config = dict(
    train_examples=39062,
    win_length=512,
    norm='batchnorm',
    depths=[2, 4, 4],
    dropout=0.1,
    widths=[128, 256, 512],
    am_softmax_margin=0.1,
    init='torch_default',
    beta1=0.95,
    shampoo_beta=0.99,
    epochs=59.6,
    lr_schedule='step',
)
Rows from block 4, named by matrix and row number. Each number is 128 + 32 x the weight over its row's rms, rounded and kept within 0 to 255. All counts start at 0. After the name is the row's rms in percent of the matrix's.
# convs0: reduce pointwise conv (model.blocks.4.convs.0.weight, 128x256x1x1), inputs 0-85
convs0.45 096 [134 123  98  81  89 128 148  93 177  91  95 109 156 126 142 125 133 114 105 172 168  99  83  96 160 103 136 171 146 139 169 109  53  87  66 112  74 164 145 120 110 109 148 120 175 179 124 179 149 107 199  63 116 108 150 131 146 113 107 107 156 137 133 126 125  80  84 113 110 101 119 152 110  98 131 117 138 146 154 112 118 143 161  88  94 104]
convs0.46 093 [139 117 133 144 118  65 104  71  80 175 147 121 116 133  86 148 140 118 108 132  91 219 115 163 112 104  89 134 119 154  80 101  93  97  99 150 163 141 160 180 116  73 117 117 139 173 119 134  88 141 152 113  46 103 107 137  73 169 124 179 161 194 101 164 132  82  93 118 123  96 118 167 115 114 130 127 154 104 118 124 157  77 153 121 120 107]
convs0.47 099 [188 156 110 162 146 121  79 115  95  83 106 115 135 103 114 107 107 202 125 141  95 124 133 174 138 169 161 132  86 101 122 125  94 107  56  76 136 125  59 106 123  86 141 149 177  80 116 116 120 131  66 152 183 187  43 123  87  81 134 109 114 159 120 101 106 137 178  79 135 136  92 137  70 117  96 176 102 126 145 108 127 111  75 172  85 181]
convs0.48 103 [124 108 168 109  96  95 117  94 126 137  96 153 144 134 179 125 120  67 156  91  99 158 128 109 118 108 122 150 166 159 108 142 158 140  74 141 106 165 121 127 158  88 140  96 104 132 120 152 152 164 113  99 107 177 143 130 105 107  57 179 108 141 143 151 162 228  83 130 144  88 191 195 116  89 155 154 138 175 149 136 135 151 123 167 145 139]
convs0.49 099 [147 113 167 148  95 135 157 110  98  96 112  97  67 138 113  42 104 125 120 175 124 112 127 173 133  79 160  35 113 142 122 123 114  40 149 158 170 188 138  88 105 126 159 152 170 165 169 146 140 146 125 125 139 111 175  96 131 158  96  82 175 108 107 157  81 122 199 220 150 110 101  91 149 119 147 116 146  93 112 122  68 147 121 130  86 115]
convs0.50 094 [154  92 125 152 180  79 170 142 155 127 172  84 204  88 159 134 120 127 121 163 124 164 114 141 133 120 125 124 106 131  84 144 178 172 154 163  96  76  77  78 176  91  81 169 146 176 142  96  94 133 132  90 145 140 122 147 112  68  80 156 123 173 148 169 110 121 101  94 142 143 134 140 129  55 126 150 126 180 114 115 149  66  91 136 136 138]
convs0.51 107 [140 135 111 124  84 115 124 145 153 112 130 132  88 164 111 126 100 211 175 115  95 143 116 131 102 145  81  56 155 196 136 128 144 133 128  96 150 161 144 136 133 172 124 116  94 201 142 170  94 130 115 147 109 216 146 145 112  85 133 182  54 119  94 182 154 158 159 172 108 126 142 111  79 178 153  70 123  70 128 169 134 114 119 119 134 155]
convs0.52 099 [144 180 149 113 137 129  97 125  87 179 146 188  96 124 173 135 117  98 134 128 142 230 162 116 138 166 135  93 125 123 175 129 150  79 198 100 138  99 117  87 185 155  97 122 142 127 150  54  96 164 132 106  94  76 138 140 148  86 156 124 134 161 139 149 138 107 156  66  87 132 151 180 140  79 135  95  96 131  76 127 138  95  79 131 158  74]
convs0.53 100 [ 76  97  79 144 101 207 131  83 151 101  89  93 119 157 124  77 135 188 105 189 149 110 156 152  92 100  92 139 120  64 126 126 110 179 108 206 113 105 176  73 109 112 188 133 109 120 121  85  96 143 211  93 130 153 173  94 149 114 138  93 101  85 124  96 142 198 107 123 115 157 158 111 104 127 105 142 142 125 159 148  78 118 133 116 191 137]
convs0.54 101 [144 120 115 107 133 166 114 150 142 117 137 125 112 156 116  69 171 131 106 103 148 156 111 147 147 109 128 133  91 115 136  99 104 128  74  95 107  39 118 151 212 111 147 149 106 171  96 141 158 164 108 109 103 104 157 101 131 111 126 151 168  62 100 106 176 155 123 195 141 157  94  76 126 101 124 186 128  81 136 143 132 143 133 123 103 141]
convs0.55 103 [100 199 153 143 184 139 173 145 191  80 124 126  90 118 126 143 109 181 130 145  83 135 112 110  77 141 110 167 136 118 123 126 124  89 168  97 140 154  96  84 131 141  80 103 141 161 104  83 176  86 117 123 101 106  93  85 127  57 125  95 145  63 103 180  78 143 137 141 100 125 140 140 177  88 103  82 117 151 125  87 136 103  87 110 136 169]
convs0.56 096 [162 177 146 163 101 113 175 146  97  92 125 164  94 206 161 143  83 118 134 102  71 115  89 131 102 157  82 112 120  99 165 100  83 158  84 110  91 176  88 115  95 140 136  78 107 123 122 153 123 144 113  92 112  65  91 104  54 145 179 182 125 138 162 138  89 158 153 203 123 174 127 138 112 138 170 164 197  71 116 135  83 154  97 177  80 161]
convs0.57 106 [145 140 182 208 168 150 145 156 134 123 138 163 124 114 156 104 126 184 182 117  93 144 110 121 184  79 128 170  57 156 177  99 154 181 127 102 145 121 129 114 138 132  94 121 109  59 148 117 107 149 141 146 183  42  66 212 102 143  70 209 111  98 162 126 167  33  87  83  89  78 132 146 124 169 155 160 111 127 154 112 143 176 177 159  91 163]
convs0.58 103 [116 135 133 104 154 170 155 164 145 131 158 132 171  73 133  77 193 186  70 164  95 104 157 166 144  88 120 124  73 174 100 142 166 166 120 102 111 100 134 171 133 145  85 187 126 136 139 110 115  78 107 118 168 117 153 132  84  65 100 132 166  60 170 136  91 131 118 141  88 101 168  73 107 102 155 122 114 137 117 206  55  91 139 107 107 119]
convs0.59 095 [ 85 154 107 118 116 132 158 110 165 141 162 127 158 135 141 135  76  91 124 217 139 125 134 130 182 216  94 200 154 188 110 177  98  79 114 119 116 112 136 153  94  98  84 112 119 181  98 173  85 157 158 146  75 128 107  93 103  99  76 135 101 197 162 160 114 146 197 109 136  87  83 110 114 111 178  77 126 151 222 156  88 124 101 133 169 136]
convs0.60 102 [128 108  98 168 174  91 108 164  59 118 155 146  50 130 104 146 199 131 193  92 148 187 139 122  87 137 106 112 107 131  88 134 162 117 123 104  96 112 132 154 108  53 185  70 102 117 138 137 147 139  87 126 110 113 151 105 119 183  86 126 123 132 105 146 119 156 161 165 128 126  93 148 140 114 133  80 115  94 139 113  70  72 123 164 108 151]
convs0.61 107 [ 99 108  88 124 105 118  87 146 153 143 101 113  73 114  85 116 201  96 179 144 132 195 163 147  84  96 197 104 228 173 140 135 208  99 177 102  87 119 143  75 139 130  95 113 129 143 111 146 141 140 125 204 246 196  98 155 141  98 139 109 177 129 105  84 145 142 159 103 146 121 163 157  80  97 200 147 114 177 103 150  79  86 122 114 137 150]
convs0.62 094 [123 122 104 120 176 148 193 134 139  87  58 140 104 192 122 125 126 101  95 161 122 158 151 125  80  83 133  51 108 102 143  98 121 131 136 114 106 116 155 137  98 102  77 151 133  98  80 151  86 129 105 102  95  98 112 161 116 146 139 120  78 100  76 111 110 128 162 179 148 148 220 101 148 148 154 140 119  99 156 124 183 195 103 188  83 198]
convs0.63 107 [115 140 149  77  87 141 165 120 121 143 137 184 114 103 112 138 103 149 167 112 117 138 128 119 109 188 111 141 125 156 181 134  87 112 113  89 192 132 120 163 105  90 163  88 138 153  89 146  84 156 147 131  47 130  56 112  77 123  74 128  93 174 177 148 193 136 105 139 147 135  86 118 135 121 134 196 143 115  97  65 121 129 121 125 155 136]
convs0.64 100 [ 86 140 145  91 107  77 148 143 193 160 102 163  30 139 150 146 109  89 144 135  70 139 115 141 118 172 118 126 128 111 126 120 167 150 127  99 128 123 147  97 129  96 115 126 120 200 139 137 121  95 133 102  86 127 118 108 168  79  96 119 187 166 153 142 170 125 150 150 160 130  84 144 102 111  90 128 182 143  79 107 156  83 111 189 186 128]
convs0.65 096 [127 167 158 122 151 143 178  98 143 147 130 175 132  80  97 114 110 118  88  89 102 124 164  53 139 213  98 129 199 142  82 140 180 148 161 137 146 112 184 136  78 154 171 151 100 109 148 192 121  91 128 132  90  89 127 191 160  98 134 166 167 105 106 181  85 154 100 141  91 148 173  96 117  99 133  82 106 112 146 162 152 127 120  77 141 116]
convs0.66 102 [ 64 170 137 100 167  90 172 143 120  98  78 109 134 141  60 144 142 157 135  39 187 122 139  98 116 138  88 133 123 140 196 176 143  84 181 181 166 118  88 188 157 212 191 101  86  81 135 111 125  85 113  95 109 120 106 124  95 143  69  70 107 141 169 141  93 124 158 126 166 107 145 118 121 141 117 166 142 148 107  95 112 123 111  98 102 159]
convs0.67 105 [110 143 109 145  99 138 106 116 176 141 176 142 160  91 107  68 170 123  64 104  84  94  71 143 153  66 110 136 127 170 101 125 190 225 157  34  97 163 130 169 102 134  87 136 166 119 145  95 101 101  83 161  92 179 124 162 108 213 145 101 159  33  67 126 119  79 134  84 119 108 100 129 119 150 132 135 106 117 111 134 120  99 159 149 111 125]
convs0.68 100 [161 127 118 123 128 109 154  83  83 150 125  80 166 114 103  94  98 139 143 147  98 109 139 146  93 102 103 155 118 115 142 133 149 149 132  97 152 182 155 110  98 116 105  89 153 132 102 107 177 106  90 166 167 168 158  77 103 153 115 101  96 156 128  85  96 163 117 101 154  95 110 156 148 182  79 125 222 162  77  91 146 207 148 163 113 153]
convs0.69 092 [111 171  97 115 181 149 159 111 130  67 133 122 110  91 106 169 160 122 158  99 118 136 170 123  56 125 109 194  96 136 121 169  94 167 168 134 162 134 145 138 187 106 151 162  95 184  69 100 125 153  86 143 108 107 133 104 129 232 119 151 149 166 103 141 142 137 145  95  91 121 121 151 136  71 127 169  96 115  75 122 203 112 128  76 177 117]
convs0.70 103 [118 190 121 123 185 152 130 155 183 129  90 114 103 123 135  43 188 122 130 119 138  99 133 160 124 172 138 165 129 104  85 134 122 156 143 219 126  81  85 126 172  70 117 191 133 116 112  74 131 102 163 139 137 165 110 158  40 177  80 107 140 147 180 116 152  97  95 118  69 136 115 133 112 124  60 153 169 141 141 143 123 102  99  90 106  92]
convs0.71 098 [ 97 188 102 156 121 174 179  87 150 109 132 120 116 131 107  84 168  84 136 140 128 105 118 141 111 160 134 160 135 145 159 161 114 200  98 153 152  92 118 104 101 133 144 146  21 130 178 137 109 117 106 123  71 142 168 104  56 166 106  95 138 164 179 121 118  90  50 124  88  79 129 122 108 141 126 118 143 125  66  92 144 163 104 103 132 156]
convs0.72 099 [120  89  84 106 184  48  95 118 159 114 145 199 107 112 100 186 178 162 129 103 125 171 136 121 123  78 221 197 168  94 133  89 146 107 151 203 147 112 117 148 156 151  76 112 137 155 154 148  72 132 161 144  86 149  92 140 146 156 142 124 147 143 152 156 122 164 128 113 150 117 155 143  88 137 124 181 132 124 167 131 118 127 209 111 130  94]
convs0.73 097 [161 140 143 144 158 113  62 183 200 121 174 159 124 119  93 126 169  75 110 119 156 186 110  94 173 154 130 136 101 100  99 170 108 140 111 119 161 107 128 151 115  96 116  72  71 129 145 129 118 122 108 123 184 115 128  91 119 132 158 104 183 126 117  81 127 109 124  63 157 122  78  98  61 107 192  92 128 142 156 138 166  93 136  81 151 143]
convs0.74 100 [116 168 159 119 138 142 108 107 155 112 143 105 112 151 120 128 202  80  95  74  97  60 171 186  92 144 136 116 132 124 207 147 143  98 140 157 126 109 130 172 142 116 168 100 116  54 142  73  68  42 170 160 156 107 129 109 170 138  68 120 134 148 103 187 158 123 129 118 146 134 104 120 121 148  91 108  84  63 137 108 132 171 158 157 147 108]
convs0.75 095 [155 105  78 156 114 130 112  80 118 125 119  98 110 123 100 131 103 129 110  86  80 105 125 121 154 125 102 185 115 149 214 133 129  69 166 185 127 159 117 122 144  82  83 153  87 152  89 148  99 203 134  96 115 179 126 151 183 138 161 120 141 120 120 106 151 117  91 136 223  97 120  92 152 129  82  72 142  94 128 106 201 110 103 165  99 138]
convs0.76 099 [ 99 112 134 130 133 194 125 128 100 148 120  30  82 142 110 102 125 131 166 127 114 151 220 143 169  91 165 103  80  66 131 117 167 141 112 124 200 187 169 168 133 155 136 148 107  93 136  66 162 110 156 116  99  97 131 132 122  88 107 130 111  83 148 127  95 122 113  91  82 164 119 158 125 184  59 155 145  52 126 134 102 170 116 117 144 120]
convs0.77 097 [141  98  85 159 125  82 114 147 103 111 166 111 179 131 115  93 145  75 155  97 157 147 135 112 108 167 124  90 157  91 131  84 117 148 144 144 135 169 158 161 123  96 126 130 144 107 129  74 139  92 104 118 165  69 155 173 143 189 102  94 128 139 116  90 113 138  96 102 119 142  99 122 150 147  96 108 216 117  74 120 163 120  74 151  81  96]
convs0.78 095 [ 76  72 132 192  73 117 108 157  97 139 147 111  92  72 108 114 166  82  74  97 122 152 139 135 135  99  86 162 102 143 142 154  92 137  99 124 139 141 164 114 136 152  99 148 115 157  75 114 104 109 144 106 126 227 117 132 145 116  67 136 116 148 151 145  96 101 129 148 110 122 106 114 151 143 135 134 122 145 162 100 124  99 104 155  59 143]
convs0.79 097 [160 115 100 112  89 149 186 125 150 109  82 115 104  65 123 143 166 153 136 133  69 153  71 121 168 133 165 171 158 133 159 124 209  73  91  87  65 126 156 140 140 130 116 166 132 120 168 168 136 116 142 154 186 150 133 127  85 142 159 153 133  94 161 156 149  92 162 170  94 171 150 205 152 115 149 107  72 173  93  98 173 127 157 124  93 123]
convs0.80 099 [138 134 112  96 139  96 149 177 122 147 105 150 129 117 110 105 172 130  95 102 178  63 175 111 135 156 107  96  82  89 120 131 174 127 106 137  70 101 146 148 155 122 109 132 127 137 156 165 117 125 171 156  96  53 176 156 121 131 171 145 117 147  92 181 116 163 128 134 127 146 111 175 172 128  73 158 143 120 206 143 104 104 114  90 108 144]
convs0.81 102 [176  57 126 136 147 119 117 146 135 129 112  58 106 163 145 218 119  58 108 109 192 159 144 168 122 134 130 103 126 148 112  93 143 118 133 131 112  85 142 117 102  87 104 172 140 179 162 135  84  97 139 150 158 117 113 107 171  52 189 108 146 118 133 100 125  97 103 132 141 120 127 149 117 128  94 126 143 123 167 145 125 110 130 129 171 114]
convs0.82 102 [169 131 181 154 129 167  84 131 154 154 102 116 130 151  94 109 166 134 107 129 184 133 136 117 149 159 119 181  98 113  65 145 120 147 148 159  87 183 133 131 197 133  66 177 105  70 114 210 114 158  91 165  64 100 124 103  81 114 126 133 133  89 127 137 114  59  97  92  77 146 114 115  86  85 167 139  89 109 135 128 145  71  90 133 119 130]
convs0.83 100 [168 116 143  98  89 132 130 131 150 138 189 157  73 147 116 169  95 167  98  91 125  93 140 188 126 176 110  89  67 126 134  94 133 187 116 140 124 129 147 159 110 103  66 104 204 109 128 144 142 158 110 106 143 159  94 142 180 133 134 168 125  66 130 164 165  73 108 129  93  98 168 122 125 123 108  91 126 147 203 129 166 114  77  79 124 118]
convs0.84 101 [128 108 134 110 102  88  97 137 201  78 149 165 192 119  83 155 142  43 114  83 170 128 170  25 116 176  79 125  94 159 108 134 151 114 157 161 143 159 105 137 153 196 158 169 131 130 128 131  97  92 219  84 145 106 130 185 123 127 113 171  72 169 148 174 141 150 149 127 166 175 116 120 126 121 137 118 172 153 133 166  57  85 186 156 123 177]
convs0.85 104 [141  68 112 107 178 103  95 157 194 136 117 175 153 160  75  95 134  80 121  96 149 207 122  62 141 131 165 187  61 106 112 152  65 140 168 213 120 123 128  96 121 135 135 163 102 126 110 123 164  96 130 138 125 120 119 151  88 114 157 169 126 121 144 123 173 163  91  81  82 140 129  99  99 159 146 138 116 131 172 113 128 103 167 111  80  87]
convs0.86 101 [ 79 146 150 160  80 129 124 154 101 173 133  51 180 122 115 167 112 106 135 116  89 147 119 160 137 105 160 103 164 117 102 116  62 110  62 129 118 178 104 130 149  91 131  95 123 170  95 148  67 135 140 165 138  99 163 212 148 152  61  93 101 108 102 147 124 149  64 117 175 106 149 130 171 130 160 139 133  84  81 129 130 139 151 162 138 101]
convs0.87 104 [125 152 197 130 137 150 129  82  58 143 167 125 128 176 117 111 106 144  58 110 139  90 187 127 181 170 102 100 102  96  98 176 157 159 144 139  60 119 148 101 133 162 100 125  94 132  67 129 147 105 116 133  94  92 187  84  87  82 127 106 105 145 168 130  95 143 123 126  81  91 194 143 100 134 129 113 182 113 116 100  76 122 142 124 137 172]
convs0.88 100 [114 119 106 110  83 123 176 124  82 152 150  89  95  93  90 129  83 143 117  77 113  72 176 140 154 140 145 114 170 142 181  67 101  90 121 134 132 151 111 128 114  86 135 121 109 151 124 118 129 175 163 143 151  38 144 142 176 137  74 179 176 116 108 141  87 145 102 137 127 154 156 151 184 166 147 125  86 165 137 133 106 135 140 103 131 188]
convs0.89 100 [128  88 140 140 177 107 117 158 137 121  96 166 128 111 113 122 189 131 144  96  96 125 150 173 117 143 158 106 106 127 149 133 140 170 100  77 167 142 107 159 154 136 198  85 125 141 169 112  40 128 132  88 104  96 150 143  94 137 127 151 156  92  98 179 105  74  91 212  74 190 109 107 177 162 166 142 129 137 101  86 128 146 202 162 153 104]
convs0.90 106 [143 150 183 130 116 124 133  99  86 139 101 119 192 117 149 156 143 142  90 130 139 121  84  74 103 155  92 156 110 131 143 160  97 106 121 170  53 124 133 145 148 101 154 145 133 158 111 134  99 127 115 123  86  98 144 115 137 136 131 122 141 145 165  96 124 147 137 213 160  92 190 170 123 122 130 134 122 138  70  69 113 123  92 155 107 121]
convs0.91 102 [116 143  98  82 122  77 100 101  98 144 137 125 122 117 134 147 146  37 111 118 135 134 109 118 126 136  89 175 105 143  71 140 104 118 127 127 161 176 142  86 135 112 106 130 149 163 117 134 115 157 117 148 167  87  71 115 131  98 120 131 179  90 145 225 123 176 111 115 173 136 100  63 108 123 128 140 207 161  97 169  78 112 135  54 174  86]
convs0.92 107 [113  85 165 111 182 102 137 115 104 113 154 133  75 156 133 147  79 148 132 159 117 110 184 170 133 144 127 177  90  88  31 180 120 132 113 169 134 170 109 132 133 189 178 138 129  92 123 159 126 126  75  96 127 159 169 177 190 146 123 147 134  93 186 121  91 109 110 114 153 128 124 164 101 113 122  96 153 156 161 180  76 149 110 127 169 183]
convs0.93 100 [ 86 119 105 136  95 118  77  92 181 100 160  92 169 172  82 119 144 129  95 122  76  92 119  87 118 168 132 108 157  99 106 124  78  73 122 115 133  55 121 163 129 146 123 168 177 100 188 111 143 167 149 151  89  83 103 208 108  93 157 112 160 155 153 135 122 156 127 109 106  90 165 117 170  95  84 124 202 120 142 150 195 119 144 145  89 162]
convs0.94 096 [121  55  90 161  71 114 114 111 107 164 144 114  90 153 128  77 123 109 110  86 114 167  56 139 137 109 160 126 115 174 144 102 141 128  86 113 109 166 120 157 162 121 162 187 145 123 101  74 111 113 109 146 132 104 152 132  95 104  77  83 108 129 146 135 140 142 163  79 102 191 145 145 102 137 125 117 142 127 131 123  92  78 146 150  97 108]
convs0.95 106 [146 146 143 127  85 121 181 142 124  79 102  46 103 114 167 167 164 142 156 182 142 130  97 118 164 148  96 128 112 140  85 122 168 133 101 127 163 131 106  84  54 152 137 110  56 122  96 151 169 157  82 139 191 126 161 111  98 141 153 135  96 145 146 184  63 146 158  85 105  71 142 130 197 126 166 188 126 151 156 104 146 118 165 157 108  91]
convs0.96 105 [116  97 122 114 138 153 108 117  85 192 157  94 158 165  92  90 126  82  67 190 122  67  46 134 133  98 133  96 102  82 133  77  47 136 130 127 134 123 107 157 137 140 136 124  88 105 102 134 171 181 154 102  76 179 114 134 107 122 108  96 137 138 114 114 151 188 170 151 120  95 111 140 136 173 170 174 114 133 147  90 153 107  81 156  74 114]
convs0.97 096 [142 146 163 164 119 123 157 139 116 181 109 199 104 135 105 101 182 117 133 164 192 102  99 128 143 166  79 202 150 164  98 171 109 106 104 136 147 151 132 120 129 125 102 133  74 136 123 155 136  97 111 132 170 169 147 134 134 173  90 116 101 158 136 145 151 172 144  75  88 146 133 184 156 151 129 125 107 116 102 109  77 128  68 141 177  58]
convs0.98 105 [106 127  74 138 128 110 132 141 114 125 150  93 126  97  86 116 175  98 102 142  98  72 139 114 110 144 127 154 118 141  94  69 144 126 102 120  81 183 109  91 112 174 143 138  80 116 122 116 175 160 144 176 107  56 143 118 147 162 134 162 116 111 106 156  91 114 133 143 110 114 115 117 132 129 145 119  86 139 212 237 129 113  86 118 100 144]
convs0.99 106 [132 104 166 120 119  61 127 146 153 155 114 205 139 111  96 165 100 120  56 197 140 101 129 124 130 166 144 128 155 138 120 142 162 173 115  87 131  83 137 110  99 165 181 155 142 129 149 158  99 154 100 126 138  99  76 134 119  95 142 130 161 204 124 104 134 184 199 215 134 109 129 136 162 143 137 153 158 175 128 178 204 139 106 149 127 153]
convs0.100 100 [128 195  92 161 147 107 178 189 144 140 111 161 120 118 144 154 145 187 129 155 144 212 147 136 100 140  78 139 151 183  69 137 183 132 176 101 155 110  74 161 112 117 119 147 103 137 148 119 121 136 136 143  48  65 153 112 161 133 163 171 191  82  74 138 102 176 125  78 105  98 151 115 140  57 105 157 162 129 117 171 123 151 117 158  70 151]
convs0.101 104 [ 82  71 104 146 138 105 149 168 143  94  70 117 130 117 126 126 166 147 106 111 173 135 113 105  60  86 146 145  74 159 133 114  66  61 103 117 147  79 126 122 168  74  92 141  69 198 136 111  78  92 104 120 158 158 127 106 134 118 144  96  99 156 143 125  58  66 106 145 119 147 116 141 163 145 136 140  89 134  77 135 104  92 120 153 145 142]
convs0.102 111 [139  93 107 141 109 139 147 181 144 161  93 170 163 146 159 139 152 149 103 159  99 116 112 106 108 141 106 161 123 132 146 140 177  95 144 198  95 171 147 135 129 110  99 109 127 197  86 164 103 186 108  41  70  67 121 108 138 130  81 144 121 101 134 110 100 132 166 159 152 155 101 167 203 126 103 131 155 150  92 116 106 137 113 187 121  64]
convs0.103 102 [161  55 117 126 133 153  83  90  95 117  82  89  67 157 136 126 132  90 137 100 178  95  98 132  93 133 132  99 216 116 198 193 105 116 101 114 114 144 146  80 118 145 108 101 115 164 115  79 171 153 116 128 138 149 101 167 100 104 150 130 144 175 156 111 191 185  92 146  68 113  78 136 106 107 156  95 147 100 116  63 106 108 106  75 148 120]
convs0.104 102 [150 184 115  79 155 104 135 155 115 135 129 150 123 172 104 144 108 146 176 140 175 104 134 169 168 156  55  74 162 137 129  94 143 107  98 201 146  97 133 135 135 106 120 115 137 137 148 134 138 155  90  58 141 104  86 127 196  95 122 146  70 143 120 146 141  86 162  77  78 152 129 166 130 144  93  98 147  71  60 143 129 120 106 145  90  83]
convs0.105 097 [ 71 113 122  97  63 115 168 107 139 189 159 177 134 179 152 134 127  64 125 118  87 157  76 133  89 114 120 160 142 146 151 121 127 169  86  56  83  69 125  82 116 168 113 117 120  89 174 148 119 120 125 164 147 112 105 127 107 149  81 136  73  92  90 108  86 121 111  41 147  90 180 131 149 117 160  73 144 117 143 130 104 113  97 158 146 114]
convs0.106 102 [ 92  71 126 131  99 135 176 104 132 150  76 170 145 129 112  81 146 105  79 100 134 153 136  96  95 100  91  81 110 122 138 148  59 110 148 112 105 152 110 151 114 120 123 142  94 164 185 134 163  77 121 169 136 149 119 158 119 114  86 135 137 107 105 138 131 150 160 149 127 120 155 118 124 153  95 100 151 101 138 113 106 159 150 139 175 114]
convs0.107 099 [145 119 125 121 112 141 177 135 116 122 160 100 111 109 146 184 142 137 176  52 150 139 117 130 118 161 140 114 135  69 113 140 123 122 153  94  95 107 137  94  72 136 125  40 152 141 117 111  99 131 154  91  92 100 144  92 105 100 130 130 110 152 185 130 172 140  78 143 126 154 112  60 161  80 165 175 153 148 143  73  77  88 126 134 119 156]
convs0.108 102 [ 85 125 145 121 135 151 177 116 141  95 124  95  83 179  60  78 106 106 154 108 162 123 161 105 186 134  89 126 151 113 131 155 150 132  76  95 129 166 138 121 134 132 163 130  93 141  88 135 135  80 106 129 186 139 152  84  86 194 112 163 163 115 119 149 164 151 180  97 122 160 108 108 176  95 143 189 164 135  88 101 130 190 129 148 147 129]
convs0.109 100 [144 109 153 123 159 119 131 113 142 100 106  90 187 145 193 106  98 118 134 130 118 134 136 157 145  89 178 111  75  87 116  91 139 111  89 129 123 122 126 116 133 122 107  99 156 189 149  59 124 146 100 126  52 181 111 224 133 172 103 130 203  37 168 148  81  71  74 113 164 100 116 167 160 176 120 138 165 180  60 162 153 160 156 139 139 117]
convs0.110 102 [119 140 104 186 151 188  57 117 201 167 177 125 218 115 138 149 152 152 121 176 154 153 140 103  74 124  93 118 113  81  89 128 176 131 135 117 179 110 101 116 147 150  95 127 127 127  82 109  93 158  59 107 125  78 118 122  91  83  98 152 205 164 126 183 123 133 119 128 146 142  69 113  98 131 129 153  93 142 131  87 131 178 110 120 121 143]
convs0.111 100 [ 91  40  62 115 134 133 127 164 179  68 174 188 130 124 163 161 148  99 150  61 164 144 125 156  77  80 140 112 121 143 106 104 157 135 133 174 122 145  92  65  91 101 120 170 132 174 115 146 139  93 120 156 140 124 147 107 104 120 107  90 119 101 122  91  85 114  84 116 133 150 127 147 101 127 143  99 112 139  93  71 136 107  76  86 159  88]
convs0.112 097 [158 102 164 124 131 134 128 160 151 159  93 109 127 170 124 105 176 104 159 105 151 156 125 143 131 135 183  83 143 151 106 152  91  91 154 133 154 134  79 180 167 167 102  83  64 160 206 179  93 124 117  80 108 129 159 150 147 173  32 107 114 144 143  92 121 135 115 126  92 123 104 167 100  70 187 174 178 112 117 109 117 122 183  97 115 174]
convs0.113 098 [ 70 136 103 151 124  89 128 162 109 120 124  82 163  99 108 161 137 120 132 140  78  99 142 141  62 138 102 162  76 114  98 146  63 162  91 141 164 111 141 122 128 123 177 129 113 147 139  91 158 166 119 103 128 140 128 160  85 108 151 157 106 118  96  98 126  92 101 122 115 133 164 140 154 140 140 105 114 103 152  66 130 107 158  85 118 121]
convs0.114 096 [148 145 119 123  88 127 127 124 120 121 160  63 134  68  86 152 111  92 106 115 104 146 112 148 146 103 175 111 109 113  75 113 113 158 143 170 112 191 139 149 113  64 147 125 121 139 103 154 111 174  59 142 122 184 117 126 126  93 101  89 135 106 160 129  71  74 169 140 184 174 158 145 165 162 126 162  79 134 127  72 109 174  95 153 125 125]
convs0.115 105 [115  89 176  95  96 112 160 163 115 135 126 125  85 142  80  77  64 112  57 156 110 134 154 199 165 104 183 188 110 169 105  93 162 161 142 140 150 126 129 121 198 137  91 205 135 119 141 163 104 191 116 131 131 192  61 171 144 160 187  71  96 139 168  89  94  92 172  69 139 117 166 146 164  97 125 136  90 121 158  68 165 187 146 159  97 145]
convs0.116 107 [131 151 130 130 121 146 132 177 131  94  86 121 157 152 132 113 105 112 147 161 110 109 150  99 163  96 163  84 162 167 109 142 128 122 111 113 142 125 189  93 168 157 155 159 113 174 120 152 121 172  90 164 110 120 114 115 116 169 119  92 140 119  85 156  91  89 141 161  90 144 153 142 170 132 164 104 123 174  98 182  81  66 170  96 115 118]
convs0.117 106 [ 90 130 146  92 123 165 105 108  56 167 113 120  74 114  96 105 143 155 122  92 134 140 166  65 130 149 140 136 150 159 185 201 118  99 157 113 195 149 125 127 126 117 169 155 117 104  68 134 102 109 135 121 159 119 124 115  88 133 137 136 115 155 143 157 112 180 165 100 145 118 153 149 143  91 145 111  90 186 134 143 109 171 108 121  73 125]
convs0.118 108 [160  75  69 123 124  62 108 139 172  95  88 170 171 185 122 208 137 162 115 137 181 136 119 140  93 140 129 130 132 163 117 179 142 102  96 139 124 118  65 131 104 123 158 152  96 172 171 129 112 151 150 104 143 127 101 152 131 152 155 139 140  89 142 176  98 138 134  97 152  97 161 118 137 209 148  91 112 134 135  52 116 101 150 118 138 119]
convs0.119 106 [146 125 137  63 115 137  94  77 151 123 128 120 138 113 143  92 132 110 129 178 213 162 111 104  92 125 176 136 205  88 107  83 161 131 124 112 123 121 164 142 140 111  90 175 151 163  93 113 225  66 106 127  98 165 123 194 114 215 161  87 129 113 126  85  82 190 158 107 126 123 181 138 144 106 136 108 119 138 140 120 149 131 109 121 174 133]
convs0.120 098 [ 86 125 196 136 137 127 106  95 172 123  98 147 111 155 154  67 124 128 103  97 118 132 118  63 102 120 187 146 106 140 137  95  59 116 141  67 120  78  93 110 155 159 151 152 105  98 173 103 144 123  71 107 108 120 146 139 120 104  75 123  83 126 170 103 124 135 176 141 173 135  80 106 123  98 149 141 117 155 122 128 118  87 108 127 171  57]
convs0.121 098 [154 170 120 142  59 124 126 164  94 148 156  59 113 161 112 128 173 112 139  55 201  92 123 138  91 149 115  79 170 121  84 125 142 172 133 101 122 117 132 144 205 142 132 147 159 144  84 189 118 133  95  92 141  87 136 153  88 131 115 175 164 107 130  79 113 181 143 110  99 130 141 114  85 120  67 120  73 145 153 124 120 136 156  94 117  76]
convs0.122 098 [113 184 189 190 151 104  61 139 132 116 162 120 114 142 164 137 104 119 109 125  83 132 135 166  72 131 155 142 140 104 180 127 140 155 116 113 125 152  68  91 142 126  97 105  96 163 124 152 176 168 122 130 183  99 137 125 107 133 174  78 160 169 114 132 113 118  68 117  72 150 178 123 128 148 120 184 156 136 112 144 157 139  85 166 102 138]
convs0.123 105 [ 54 151 111  93 175 148 158 147 131 136  91 154 161 130 142 121 104 124  93 147  85 138 149 161  81 167 167 107 118 164 181 123  91 112 131 139 107  86 146 113 200 102 152 122 106 146 112 143  89 113 103  98 121 122 171  88 134 120 157 182 136 169 148 173 143  98 149 129 167  74 106 163 133 110 129  99 106 153  79  99 166 135  96 143 147 128]